python train.py --tokenizer="word" --encoder_fused_qkv=false --encoder_bias="all" --encoder_expert_mlp_ratio=2 --text_encoder_norm="layernorm" --text_encoder_activation="swiglu" --text_encoder_parallel_block=false --residual_init="none" --momentum=0.95 --grad_clip=0.5 --steps=3400 --lr_schedule="cosine" --final_lr_fraction=0.1
Rows from block 6 of the text encoder of a small contrastive image-text model, named by matrix and row number. Rows with one number belong to one neuron. Each number is 128 + 32 x the weight over its row's rms, rounded and kept within 0 to 255. All counts start at 0. Numbers have three digits each. After the name is the row's rms in percent of the matrix's.
After each neuron's rows are labels from the 100 texts, of 14976, where the neuron reaches its largest size: "fires on" is the input token at the peak. Only what is clearly more common there than usual is listed. The data: dead-leaves pictures: piles of overlapping shapes. In brackets: how many of the 100, against the usual share in percent.
# gate: MLP gate (text_encoder.blocks.6.mlp.gate.weight, 672x256), inputs 128-255
# fc1: MLP up (text_encoder.blocks.6.mlp.fc1.weight, 672x256), inputs 128-255
# fc2: MLP down (text_encoder.blocks.6.mlp.fc2.weight, 256x672, transposed), outputs 128-255

gate.238 115:130103102107103142080182146142149128067095198169147148107125088129173127177190123133137098159136104198114117076148132152148170092117142095077132127132170157117093146102116060096150153121164140053150158156104065088128166121144152223117111130186072125165149114140151156081118147160084141122133140159151060135124166139133207137074152046129126110152115128103116029123092077124137133188140
fc1.238 111:114108131118124169068132193094185127136139160131139058116087119142137149149163110157195082103142114154108124063171142160148106097110153158119089138184168126145130173124073134136123168140125134132174129154114090118146185102118112172143168115128129192098121189093088189104098131151100142072098117158125100103100174172104168125086178104141110138101101146072153070062093109162142133136168
fc2.238 112:186121141122097129092123092170133150198131099128139141118155169085138121097134107121141174169092176105153115153137095111101116127111045168191147126137090118127139083119109143115148106113101160085083148072142156131147104149122167081115087118156109116046153067136156066094182079137169183164091122103155191136164086185139125112097103174176158095123191172151139118084143141148135115144140
fires on: "shapes" (100 vs 9.4)

gate.212 074:130049128168153145106135092169146135124105125179140131164127115149159144123139159148095156101115098153153120132164115148105097150118137127180168072188117089106133148124122132135119132141091116166086133148134059110140186104172121164098060108093098104161062130139081118148100135167117072137091074084137123126173122121148124103187116142188106150149088169113077105130126151110155106112115
fc1.212 072:085147107120107125095155145073044120092092135127134157176124154130129162105160084092108194118085168042137174122103084071115150141128182150131121125117139091130152125142138132103111149149110197094078143162126124063164054165084152113112176079160124201122148159081124189115142115098190121107188154123112133109135118152128151060169110129087176108116130120129121156151157090113138188152088
fc2.212 063:198120154126142119159129098135127172180155150214084119120130148079114189158107139151133164152083099098158118153131059114164146073120080148179117097179190091106096116136131142203131092044144128100181160109120168137139111097221113155136117110070145151103101131153106085170125105061108112137163131093075169060169146143142094138153123126131131106146121173087108107117120096101126141142169
fires on: "colours" (77 vs 9.4); "triangle" (23 vs 0.5)

gate.31 070:078103155170123064093139073158154085108135174107139124201166153103113123115131122140170102128079145137105172046126129135113121156153098115125175080075087105104178155127109119094104121127140079044085140148131071108143098129178163089077172143148182134187167172107133136212100169115144104058131163102132129117138123125132155120130196164178157136119104053109139131122098102132154124117082
fc1.31 073:122098173098118136088089101149106153114109162109131120109100072131116177160121183129138167123079059150119123148148084122105187137151109090095153144169144156120174167167112094071163190103090176175085104147173075195118096099203170123181130134159126136152104129173130146115140119134096146165105136164080081130115070050098151107101171082125133151124169171139162146122054113124105064141135
fc2.31 066:173217093119083153147147120130118101153236119100094128093056178163138147180144144112098114126126120121132148120106125144173099126170181103138118107091117148183121070105131150121135048176129187153154100125179127094073127155127138083089104131141163076084052170136149132130063078108190111122147146178112135148128116174080094152149109176129183123124124094124120098163131171086079134147086
fires on: "<end>" (100 vs 9.4)

gate.503 152:131151116057132104104101116114150123138142135137100142097140156129138114137139161180045150138118115091153168138106169167133097092118112079134097088166173136092129156112057061167133157081131140114121076184134138185092162128102122140093125096089106120092095124170156110065101113089118112173177136118139094101135129146119111105160133133133111174128140103097079119046169192164124117145173
fc1.503 144:183132148125187118109142107148108101085153186168094098112131123129131171084179108144185084175126114117172118144186114157114105101183084107106122103116170177145091127128101147089172154160134101120147121118092106163136169130146099119169079096096166089148154135167127125140091207081142120213140143154130067117161164113131105131115175126081168091135135100082127058135124129150172092170104
fc2.503 142:115154087171114052145157089128113106173120069123117126072149077152121069126115072104089145100070167135077067133100138141119139119203101126132133169128143114116155122132193138158126081122086188109119127168156096093158100104146151096104159108137127092140170127166085097101104123103131129136109125099179123069098152080113146130144098168139178167123136104078180141064120210094096120157147
fires on: "shapes" (100 vs 9.4)

gate.464 128:165188124139069120127142092140151120179128125101107139180149118122141100104125150115113159140159140109149159109099083138161119109082159176161106084097155119071151108094153156103149164081162091155161099072222071132145149175102031163081103131181152139134096119174125132158112106022114102187211153156119153064091166123144198143086138070156074094145117101131076138146084105191170138132126
fc1.464 154:143100135150120176145118139127093102112085139082115125142125106084160095094153125183129111139097178034135143142166119133122079095131140148120119142125164126134122170123173188175128128098125158105059127135124144136142115197156143154128178126148131151085108126125122128146154169115088076103100117127097115170107138101186199137119192087126092127156112187125150159133099136122140104111164
fc2.464 143:079134104106125114116114141063134195125118075101159132081100122178103151133155095123117205110189156111154111141174106084099131148149135116148138114165133106111130127098090141149046116186134116099098082100104070084138155109167134123155163148137190119156071196110156172102142119084191143115135136147193213141158122101091080116109127191112136137131184144078092076069125038113081167116106
fires on: "semicircle" (100 vs 0.5)

gate.169 076:099117087148201114137104142139071163105129157159131088142068150131151086162160101114130086081122146115143146144145124179153124146106088110164124153087131079144122097121017129113087120136172143122163128159129172152138117152106126143132148115106107166136141167115152110108113120151139127173116118137088128115167118147072130055073093222072140127150164153177167018101115121131185218153072
fc1.169 070:140129157100094080151112094141175154121144128117139098143168150131166143080174094137142121170158108143123123162149128113177114119172151129089186097125068137152158111156146110117115180173176115180094164127086111128156171120137152089112115149127146115139110108112141145177094148136168139137122139157086129131122183089145101177149112112116125115173123177102124137188147127126132135081144
fc2.169 070:178141138167135122094082125070130135113138132138122167140103145121084078121112162158177104118119115159149079117121117184080087153151190095124087129161087107159162161192081185130131211148086096131138159114090138120092144105174086116128091108118135145141097080136148117119164131124193153080167100163086129129163121160126173114127124143104151141118124121123119119136187145131140123180158
fires on: "colours" (100 vs 9.4)

gate.319 097:123086155077122113133093128128133098184118128073115163128088133165129090088124119141113121136103090153163103127105123122155104172090152128167152130157156122115105136105096057115084132144156075109137167174085070145154118088149187222187081120103132114148092131111138139200135204078093175069102104150171135150129130076067193109180150120103165146156208115074134089096210151080088096112070
fc1.319 112:154160141156154137032094101168134164097105138221166137063100128115155143159134083122138126083164126093121118127075106140037134207157118072147149145143107128129120091115137151114037168149050143126133103136140144088027154159133105146128128174138082129106137136161097101128110132130136172131106122100136145099164144123169118110163058163105085120124083127122156133167089100139111069184134
fc2.319 103:126131129066113111186148072152056086141111095090091167146161157124150148070095154164178093140132132110089179159157175098134110078104155135092091138105167112106134197109167100101137072122126114105115154063158120171154064159126132127089178089181106110109198149099100107164216147131132105093185134082134127097166125151159150133116153074113065191145151140140097150125121167121114144140087
fires on: "star" (100 vs 0.5)

gate.340 057:176161106167095126137134156206091082132073133084142089158119140087111094112096166124147148138077148112109096122114169130052129184119151114153108142115192105146134216129077089140150119136135157153136177063132100118134115096161127135187134073166060109149087105069110159179137166130111133111120158171119130149159136163164076096152100141114147110137113085139094171140168079113111126071131
fc1.340 063:136117094128134162155063168084125141128166122152086149132125145113092090131104115094180155149104144170076127154155097088149168131115087109176137140121144172094120099088131174106155113060115183135134088180165122121106099120124096155107134189157181105127155091020163115056120106104171150155162121090076125144097108151152156099084102137166132168151092105114140156121164070108145134205075
fc2.340 060:176149151147157136140171101167090125118103130101125119121145074124141187165066165102114113157157155088114162155145148150171115131152127120112143094083099083133194169125096154118177129172126091134147202059067125120176125092119056150133118148103093205112079137108075142145171112151132110090078130117166119094079113143103114142110147051099124124077108119092190147059171135150118100081147
fires on: "<end>" (100 vs 9.4)

gate.139 108:164124069189134154119084134160169166113088180106120132146104141115128130161129136150135162147131186106157045127070146124175126066125125110121168126120137107110095168107120163140130120150121106108055102143132065134105204078142122177103176089105109085113076120125096143092093105170113132091101179125163087142143131134190121109115163077164095105118131199090158164097133078113159115103162
fc1.139 106:122204144103134132134177137157081098144127140121145104070197121142079080139075132105088070097122062153090157129116129081142168118146145178098033112103160099102181087157163147153152170087108116128113105105087141129172102117136191094126082116087144164068142128134147156160116108123110169084157135154093158076133082157086075090158101128074107113136162106161081118157124103111101113087137
fc2.139 106:207051109091151116145104108104124087105139165188086091207089180078164128138109127184142161096061107121121127105133147202129151138162092125125124110157089115142092142116072116190077124148110137125119124100085070115151108117153121172124166110126164147188124146132087111114106077131127053116129161115155119105113122160098111079121119126123058145128187178183150087110109144112161166149161
fires on: "shapes" (100 vs 9.4)

gate.473 144:136080092053151144086146185174133162143133096120132127091175126097164132175154133163139151181101155102163139199150174147143121195144106136129149086114090149145089150119054130170128076135089176093086130170096102126173103159176091169089066107131165131100121169112115153097119106093167161154100164218106100093071134149108139104160109121130127115045145116136121140106099105106182151103201
fc1.473 134:069091193101153116109086152111115070153134089117136150139144081093129118135098168122181086161115164102098142148155111115109121097102133128186163137121149140141147082100088031137123139121139156117123139099084142079121100144123115079138114177140148125112180126156182129116195170112124171121087167147152169113153120123151185076156117090157106131095153155179193129105130110148114130164192
fc2.473 138:094225141129122095145130189131130112108086122114118129120071180163111064111116121136181094114172142141166108146119148111131160147184093125183141103152115128129108130175106167090106132051130094065108133125185127122113161161132168183152125121193116185116153037163123118133138177119115126045077149109135109122138123124101166179109116107168222097116082137112112113097124107114138154166157
fires on: "shapes" (100 vs 9.4)

gate.19 041:118099204138145144146121161137112146144162156094106155097184163068162121078091175086143094139202146091106197075138131110153146135125116085144146124130139072125125109102128147087144103160130135111139107143112120121155125167077082121072113097159097093150140123109160076107122140168163116171135170117107105146136143159173125180080136110173108117121077135159084122144030125095171071156080
fc1.19 044:124157108102132075120099124177124114123106088132112145130092105203160141105145134175127132097094099144105132126111116165123176140120162056122092120180151087177164102126133153104158064099115145131155143135178145125114106120169132059121139041121154132137111167190053137099051153121146143153139137148082154126140113156107083127147109116185171148076109173098139162108078114141104134149161
fc2.19 044:155171170209107181102129119097167141144139172111155031169162176119092068148133122168161081138134123117089119113063144135161116171126127163130073174154146115156139145131173159130151114157133076155115144153131131132175117153166106196139184097168135208053162171174113141098121119136138104089150104102128109132119118080069098104117171102079141161114118086127147120094151095171108118119142
fires on: "<end>" (100 vs 9.4)

gate.502 043:176178085128160129118072108121120111165152127104162151098097122161140169114149060105118079190132095171077135051103145137172150131117136179182119123167134131113087153117116174138152110137122104118135143134170110146146127093120078188104128071120079119141168093104079135141132152077145115153123112127074145088126153114107067161173157150137098091122120233098134165086123118088152171159141
fc1.502 052:150083159137111091157102111102116126166159103089080157150122165146140087112147113123198127108144104105057074125121130093158172177104116116104140130134114091138127139174128148098132126149145138200089110081081122132103133160099081092140074107156118131109112097161112111083072094108181172098134143134148146123132144107140184139202115102126166089174129163144069202059113097190134152112143
fc2.502 043:143132106131193103112024119095063084094126129124126129079177187088180139111170140089182105155109123140104153145127153098112100098146115098138165101119165160138194139136146102127093133106143116132152107166143112155153147083200118164139140127143158099136148108077158163092100102170168145148188133179102174142112164121076173124120146205134085115185121099093129111137091109091111161086082
fires on: "pastel" (59 vs 1.4); "<end>" (41 vs 9.4)

gate.363 101:137074156056192156164106168120090108183165064071102122110112140134121205138084116110147134120101151142105120138123149124113111142066117170102120133118058154131117192158130142115158166158070117132074082143166105132110103132127154128179137162153155070144119108148142143129160137109032115142111125144143129109146135098155090125166097162103114120167133130136127125099121105161132145157121
fc1.363 097:133118094131140102164136124107140098128103030101053128155147124165094142141065108102076105182119154126077201124135200091109140160112095067152088167154074135139162108151169097126147114075094095154113116138076104144075093121060127091125153139069122123186114166156106109113105151074105140170108061118143106142126126075128119095220134128088136095121147061151069109101151126144124145156099
fc2.363 088:168120092120091127118135140133089113067123102147191100130118084160086163176109139114171094121132090193122115204140062143119186140173197140136163054113135149120152124129111188143148170164164140132104089097119119131160113178137136117171143140192115108101135115117116157049157116116099056079143083112159121146186113176121088170081069054139159132133162123142168139116145087125118167142115
fires on: "star" (100 vs 0.5)

gate.131 088:096122098146110107106137129151199142117140093135140126088161137076127075171156091126149128139103120085084110120164063090113086086118114137043141162136101112131151167137130131101154127106130093108173095112123130112196117154107082133186214117123187138178158194110107112111114161095150090150153100197135188087205191131055105120106080117136139135107162153152175177135139083141122164077110
fc1.131 076:112122106154163132101133162126121133143122213115130094129116131096119102116057142130185069102165158071151098098120176183106143147139147136179176049122126178157125082110174202177094118185134124162075204142137221128102140097097108179146150142183104114145136113140118124107106144104148187172115134098112196167103154166140125103068144137151155112136082113115141105088120094155153130096181
fc2.131 085:136148090121134101219100127043123119156098142085144156149171135131155096099177157177148131113099177100092157153102084170144100096154074108149107119150116159110102170148133110079173105117074170088143171140143073198076139133116085136108121162133145065098096123132130115164144146091124083130189107169091127121144135080153135147162156143177139162085141100163169129157148080133137117132089
fires on: "colours" (54 vs 9.4); "pastel" (33 vs 1.4); "earthy" (13 vs 1.4)

gate.205 057:130160111134175124082113140173123101182052161126111107099128150127110151086046151164135136061151136119149111123092147190108130123082111161138145143111107133150140099194096103135134108085166101134128102179144114135121108180118135150068121164161115161158153117115145122052148210155159162142146122143166147095093139124159151074077182147141061125137144061093086141118154071102187171136072
fc1.205 068:182120137102169166125142152142040191123122112135086091076127167092111108114096112117155103164145127077151165195108095171113177091045147111137189161069116137128092140153104156150094106118108136122183117169145150113167092107112146210135151146110182116177152137107140125110120140136173099100129101098125115103129134090147138134129128135123072099079128078071123111062119055153127132202107
fc2.205 063:065189093177080101132115140173125096119087137117109125107034124140159106166127171107156170132123129176143127156063132098100129171131122160059135114134126082194128087103176147091144156132132194173134158055140145149085180099111111085122084114181137117119099123146108111135174063122086120132090110125129139124134092152104145061170115142162122096082130142104152162081110176111166123118125
fires on: "shapes" (100 vs 9.4)

gate.61 069:123165131124102072162111144138165146124095133101083088142123129167183105123144157082119218115133081152110174115169109084088114096160178175077147118106169084164147173172109102104158180104140101129119140103155137111123141132129156039140104140148125137150111156160139057100154091140078131099182159074126092153174155122078097124170130187146095120119158130171149149140102137138102150083154
fc1.61 065:130160106129125117146115123141169117124136166135085147153138089163201111140146139087122170155172125143135183135102114118126081133194165126070126098106155112122144154133114091098146118115111105144150147106143073113077127144137169119113141168103156127163151143115215122115110116128116147098127143153102086166227071142092115023137112124157155119096143187099098165126117168122154161170108
fc2.61 072:109130098149213158094122115126120124095072099143147053132074187178089134176074105144190137148068110074151158078120121141082168128093111147120118083152098123096134086148176121107161176105146110155104106132118109101100142121070136146167105099116080133152094108108115155137134121132136129105120135086086157121112173172127155144120075055151153184133128183126127177145147135115102101177111
fires on: "<end>" (95 vs 9.4)

gate.172 090:176156133094144144103109190132120128159144118091182137107146123071128151094126135148086134135121154140103119141065138137103158157168117154127112132112084143119155109085151118110157198074132134115157177057175075153140166168108154100147076093150149071081132140156135158099139144126148162101062051144128104141091102128165082188137183147159081100148064104158120121102140111128120066136106
fc1.172 098:050142132059125140105158185155081167117086215135181168118159108137140118118038110115166146110130125103115069111099156180152183143116132100130087115094094087156203111064207154086202123130128142124135096124115076127137115152089119025084123075106118112118133141115142174107150106107145147109103142125107150107096185131101136117154134133142123095211082101119099090103132079148166095169175
fc2.172 098:160094087185089141106108121133184106145104107157073085126154134140184139134138154118145141086107138116166074130167152118123097123137092095119116095129111111115084215169050144138133133155113129081140098129100150078111093124138157155074109156183156138144115144137106137102055134172172111142114134217111113110122121145137149125123083134138099168090201091148141104103123128148074054152077
fires on: "in" (100 vs 9.4)

gate.65 058:111125132169115166156100144158105145105124139148112130157112159131152114147079131138102094116169095137138147101199117103198217119140112103178113058119107120090084156130090106091139101137093120135125133087093087133179083115098106109190082179115122216109122121132129140096162184133129124170164150169124132149140073150124145126090117119130126101154110135088131158115113234097114086115072
fc1.65 068:132151105095127130119130148080145120158149129140123107151168140156119130083110140085124122119168151178099110095107126122085025128122113138127151182138124120149181163175139151139160121131147164113204116148170114150045142114147149151151148088175130100164132099188113116098181060115127109136113132079133115145110185079146110126203131076121126145064104148136114091067113139135084131149077
fc2.65 071:197135109183082134099135096123107044082059126098114082135153126101149099107090135170137103131119123118143051107158174112110110073136093166166136145118100110191126151104185114143089149134125133097124087092090117087111133149137167150142093135110189145092147121121133132174142107149082106133081176114115112127132169153041186183122131159108150108186093169133123170071126103130203161101114
fires on: "pastel" (41 vs 1.4); "vivid" (38 vs 1.3); "colours" (21 vs 9.4)

gate.162 128:082137146072127078098143123132093158166194107138149117125117148132153148151130144137129138099154151146139125139143157073121188151132120151156142124152103015129167123128115087150194124148118130153160112144107115093117129144123182126033098118107139103135117135211085114144124113119102110140143107148115097152147128197180125145149087153183058108145089143057130156150154185171164085093129
fc1.162 132:125132142083160127140152126162060143147111113146138177122151099103079112126137168078153155086170059116125136095100140118121142147167104123145176136162117123074028159136153108132146137129149190107148162187185116132150150133116108139115139060150115176064154104149105159120139177123151097177102089075124103075175155082152160139139090091053148080145118105129136107067145115123132149109090
fc2.162 122:122121100125120175166116154122091097096135134142137114095154141184158134066118099085183169188163132131149091148129150084155091061134174156125133130187130096109178144118131178178147156134138089108019094131124096135081122120122188117119190122129190172169139096214098131146143127147149103114131157092140213145136123175107110082188191083119125084123133100073121139095104049057139126146133
fires on: "semicircle" (100 vs 0.5)

gate.291 112:109113116101106144119128113181150114147123139081167115123136129106114100172083119129041156149137145195130136078161167138211144120185119147128106141149126118160161074127166128110161091104135133120131114159109101133112148169163094151146118132096119134125128140102139113173118153133063144173103110100094116150189126119117163076153097148137099142144146130134124191123118113093065122173140
fc1.291 122:173153054067077081173147123105075133135129103112098129106164131132174077154109136125173107110083127077136132147127086205197140199089168137118128112105128092112133159129139168106148118109189209113172110143125120092151136130077122050153168112159033140108109127086096162063237128127113101095106099175102094130142144093205143133186145148155111180112148133156158122138110123147110128104119
fc2.291 125:091136135189144136100055153099129075124203163111093122145164110127155187101129144094092176093121168159103134112105169056102089103136114125107137120156062140173132128100111079143139064137065112102104141150150146135082101142152164154140107159098186155134139127154094121143038086147179153177079129170166142096124176155113123107138112161148105082162134131175157160102163172135125157146130
fires on: "shapes" (100 vs 9.4)

gate.663 115:120153105132159201162153132109111138138129104087175159141111143125108152172135037179120124173130198139107193081133149171100140139100127123101140114165143172118140136099144104121132104085070030072114063122153092173132198094114144122130098119154136119137174105093161147168064159123137144097110110093135124168159145134132140184162075101118112197163120124123086102130151104138131123087156
fc1.663 112:147112087100133054135113121135150075165092121089132122152142130212172103107170115165103141060071157081098136059126142142152132090222101153063187153101107136152148132185131097105074068126105099135163091130166177121115172172157102095164100141136103153103093120121064186161110105077119135127072164164155154124150096098122121113188122086151064132124120123128136118150151119100146135129180
fc2.663 116:133109109173121174102143123120108139157137092140119161134102091069126187103108103130142111183160186134118107133125150166124109078132083208136082130101092123092096176097081113185113202084109140154135125129158154201098126088074121154184158108148147183158107136117162125099146141128126132145145126069101118130067145123126128139102098129106136111116130118094107154206125163137078094154143
fires on: "colours" (100 vs 9.4)

gate.381 078:136157079123087140129108132185141127120093071101094121087138107094165139190086130143150161147157106182107101159141131153142069101131121111142082126110084138166151138169122113117096172192128170096167091078085089155141113180204115141148096174159076139137089105130121135192168128092162146195162085143176169175113177175175111146119081077098155098195197131118079148108120074134082070110097
fc1.381 089:137166111064073126167093099139141113117132126095123113127086171092120102110142136099154102159097124164093135146134136130118084120102171114134105124070089161110174096162124076101094109105155176105123123097119136104151105200179102108182083125169112146120103098093121172235154106074087122212109102122123174119092119128137131178139145107108075102117177177120134133106110152172106133161124
fc2.381 077:104052104153091130141136128088131109158160065135105128164076099150129049123189105162189112084148101128111123124149080126119125117172110157128113073160089088077156096108150178174126153128136108189150159089104146156166092135114125114197151093110165146086139149108092095148100136157165118147125126136049088136096146169174166128159125108092150178113063095117128097074135143119115126162144
fires on: "<end>" (69 vs 9.4); "shapes" (31 vs 9.4)

gate.604 125:189117161161059135125154146138136131115116129106070102126132143084063203148138188125087127139119160161204096145122092124188105153134118145083086107099132114107134191154103104144127126091132147147165094126138130081142155162137167140166063160123155142126107164141122129121124153106136100135115144127146128143105108062184145172134121099102099148138137103061126116155119144135121116181172
fc1.604 106:146109104116081139131107133134159153125102145105141103102128149140174118149151096130123076069175138119090146082130100096140109128176132136155187106118133125141100110142112154147125150146107092132121138092211120149143117117121080165123136093072126118062145030181136176134200074128043111071152081151212137129109080111072164116113108174107105163093108137185074117080148125129121146126095
fc2.604 119:138193180174159179136105148161115092087088128128128145126124155189107140133124153113130171110122174152116106072105124119126140108053165143116122123050152116144108148096098143146201107064200112132131142121095094083095111185115178056153129106137127145154116131086180098085117152119139173132077119141111121132093124114102115169125112091076204064075122068105083110163117080089122136169136
fires on: "<end>" (57 vs 9.4); "earthy" (36 vs 1.4)

gate.37 085:067082176113152105136135084105116107127127168192057109081117081132117101087120157086152113107130159124156173119152099138110091168136151168182144087073102117165160087115092116151104122157106177087141127092120120145175111132108137103155218169060091132146173105131130152129127137134089129156125114087123210173138157164093116113143130124154174141171094113160086109088072137136138167162128
fc1.37 078:118134106073139129099112129108138147103167154139130125052119138157120116097162135067187155126137174101119105113116153130078070153125169109164155153109098120100146177026136161083132101144143105155096146110100115127161106122132153115088194139092120079150153095097131132112100146126152128035153092134117188113123180069119125117164170179148133172136120108130129103086159079133122181117088
fc2.37 090:098108139150138098165151148149134140168115080072158164107129168084143121102122153139174118129174113178106132161138148063158137085129095129136109139156073159164132156140119107106143208133161139139114103156108090141083154163135061065135094168148162083136089131131110121117139177118094094172171092117104118076092118151132166159101167146140169118088124143108116165126125185132126141128079
fires on: "in" (100 vs 9.4)

gate.446 129:075154198085111157095153104158127147142147169144105102136114163158134132140159124153081109151154118128150168082135134157182168121099126118199122104091125092093126137156157168157109076102107161141119111088143154146144079148177095166146143160059079127199092116163128185107090137112063167145126131187110150155219080097116096190052133084149147177073141108116177099088113134132167178124130
fc1.446 121:059147121080121187141123132139170073148119136186116125138209148120115202101113179155116165140125085122133178129121144091156105182097104124125100138082132141120097141093100116171136098139149070210133078109076139128132097142154130180176147140172121080158156123119149159145191145135164118178096158086153126092160135134109123066079130085115068096115120077124071131138104208113171122121162
fc2.446 121:147139107103180093148147120112122117146086128084093140105119149087125060188082138078137123128152151154111119167102141123138158152107113086077104122147125150140111061150142142148129142084106120087102134098144166163143145188139170163151093114154153123158088149115090111098100089087095150090102154154091122196162093114104190085099134165099112159168154119122086148120071120177166119151111
fires on: "star" (100 vs 0.5)

gate.193 106:136135151097126121162099133150102110151103131119164136130154105123093098159115145100133188126110139135119148123157156083088151166157120115164170102096201109101139142167129122162098156210111132100166136090114096120081088137106106121109092102090106113185091153202108168116085117179135112166112121163100138085169082144119117150143117184131155143147110149143138166043152138164087084136061
fc1.193 108:103108106123087141161096170092152129103064162142118071127211104122150106043077171129139161077138152081101134122128132104110135114082102187130184045111122138143133093130123155108155114130091176163065143092112155124086152155098116116126142129137129124112171156165154151116174166170129183128107137157149135125169129214143161104137052101203117133061149155155124147078138160178141142173091
fc2.193 123:144097100098128139118136107133148131141148081133183135074191115126161170141144087089149073097118125179130187068117099099155119202176113124139154164076192093155151122121110141105116138107162090146173151147139171111148071142147166097192140096131149097126109126142117180164115108113157124128121107089099157123138089099193173198127122156175131074092102110116089068155113152089141107103075
fires on: "star" (100 vs 0.5)

gate.599 119:146174099085140197109153092210120153068127100126146117087146114117122166135139150147114199143136122200126133122182199106134122076146105097118202067090125113152120138136121146124093183129152143080109055096168158152162115103103152039168071136126143108138118160214142158129155164064063172107118136166154150131155199145124137144158097138118054169194130121112109138090132107116120095143160
fc1.599 121:058102096136128207102140048059115144112145151138113111164134122121104078114168114095104092129082184209131088119131144093097186159159165095124145142114087128162120123154136069124137147151175208166189087148167133103064082117139143153128095118148109128078093112155166113165116092076119139175164135137105085105150181121103103118061094157155107161156103105109122157127116151111102184145101
fc2.599 119:131112089137090121139130163082143116095094094151147126054118173126151168179083106171113144160154095135134174172140122089215122149131098175171101146145126169126107136150154174131138161150089078140121170105127112184154145096161112120106144122071153152129160152124083150143149074094054104151107014102109137132113062144076104106113135126096038074061105116157159092138135146146119090171089
fires on: "<end>" (85 vs 9.4)

gate.568 116:142065178120091161098103090119172151145093143146062162181098086159132087136050133140121139138128124111129117126102177135092159168132106124081129134154156176157173176157150088157170113118088126098127099125154096181123079150109142094128099113109119135099139153108119107126083069113101089125168125110128170070106083127145129186157147096180122133137131144114129138079140115139137101075158
fc1.568 107:120140118186117168118144139112215124169168108110158147148120109110142128141170102145098124138137119190121098196125151141127142131166093152134136107132147180159115078109131127170168153129102105116178141183091157153180089056070152134089134117126114198098117152126156130198155153164105063120153091152168137114089135140077105129152152166144089154181157169184151096089102187088203068154084
fc2.568 099:120159115107140236161096068114133115174050117131089134213060072115121093076101153117154144120081104154136179125093099111073124155100110164105115175116153054083085100122145153116159111179171126083104124172149118181093170148139143116155097094057101104118093130158091171089147142129176222125164180096126122111142098142178095126106119106152164134105138167088142134070145205109092152100186
fires on: "semicircle" (100 vs 0.5)

gate.370 121:087141105096132113082115087126169136111155091147130168117108087155118128168131145141146118172153147130120134101156120171075154101119121094155066089082101184176144147144119096085176153141190100106149122072091082108100206116124177099170135162105123129153142120153149172090118149175120107073109144154159116105113132152241139177124069118139137151128107180092139137095100119093140132181113
fc1.370 111:064123148140074218117090155110136137082127142115151200113151152082109150157137117154154135114095152140095194131103077134111131112134160160141122203104116136166012142139094125112127136178170095119125159148089132134193113152095149176127079121139106146104149202172174121105067154133131131119141107096170115169087153108163162080148129156140231156144107183102096078114134122094083164099149
fc2.370 109:105161100105123094108072115124119167149120087128126176129171164142119124079112073114118171099124063090141102107088135174144170133123147163103152144123108137157156193098108072193117135103131197187110178112153163155165164159123166133089122128120076045045133174161095082110111154127089140154097105107077141099226050124101148191095051121125140189139127084160128157159147145168102091077076
fires on: "pastel" (41 vs 1.4); "<end>" (38 vs 9.4); "shapes" (21 vs 9.4)

gate.323 133:140091129066124137116137126159153198128118136190126104081106077164207135116080100123138109120115114105102112105111142155120101146068160159146186112105142063215127149172110164142162099160080182096126133184147141116098094078089124176130081152113161145076150162163150143118112122167109183141138068139099152088132101133097128154069199087142144127094129122135182125103099096090098137187070
fc1.323 132:121118098175071153160154079203121134121124142067117116148103135142128144157142160097112135124133103130154142191115139072120120114114130056100027155156100123059084143056143116149143135151136126131106096118123130122076180172156153115190158109085085120146133149079141085110156161137119076098104160108150096129171135118119149110110112119086127103132134098170112127087164169130164150117156
fc2.323 132:111134144130157159118169159103123204168066151141116125118170117099160136070141149122095130149096160114088141163174150131108155093195121165080129104110074159163099126143101150172160146098152168088116143103118116103135100100104082153122103147125152095118123147072196106080101080133068162135157113106120150140146117143161116124085100158097117149125118145163166158122148102106169120134130
fires on: "star" (100 vs 0.5)

gate.74 105:133125125097116162127131100181170084125145114147117105125152084102123148066090138144137123150146119151019130113097118149120183092087179185118118083149105150160148133106083100151092153188110147068076125176130128147143168159118112145111148109081116176114106120177150126171166166124190103046152152152111118121096157131138141107163125124149183111171152090100105168081154128133112087093104
fc1.74 105:109108155138163103209147155116129127109067141138140122173122135146170111208145097157095109110107141145193130094124082056113045109171104114101178129093121093099119146185155101150127182090177124183137128106123074148168102143170153115155113115110133099094150129087121109125122115160048121142099138144137133125124096104119155154111155124095156047097122180125167115155053158169191186168177
fc2.74 097:125112152110105128105057157205094102154177111148154152107097185101120190079088119114109204148114157112037143114185102062089157154083143178044142143166144093156148163126143111178100194134127139082110129129160094123072142133127109204149158086085118146092160102130140120118147093117111133168122142131096113110162198093152112106145101178202176108136169108156119149072147141170145107130110
fires on: "shapes" (100 vs 9.4)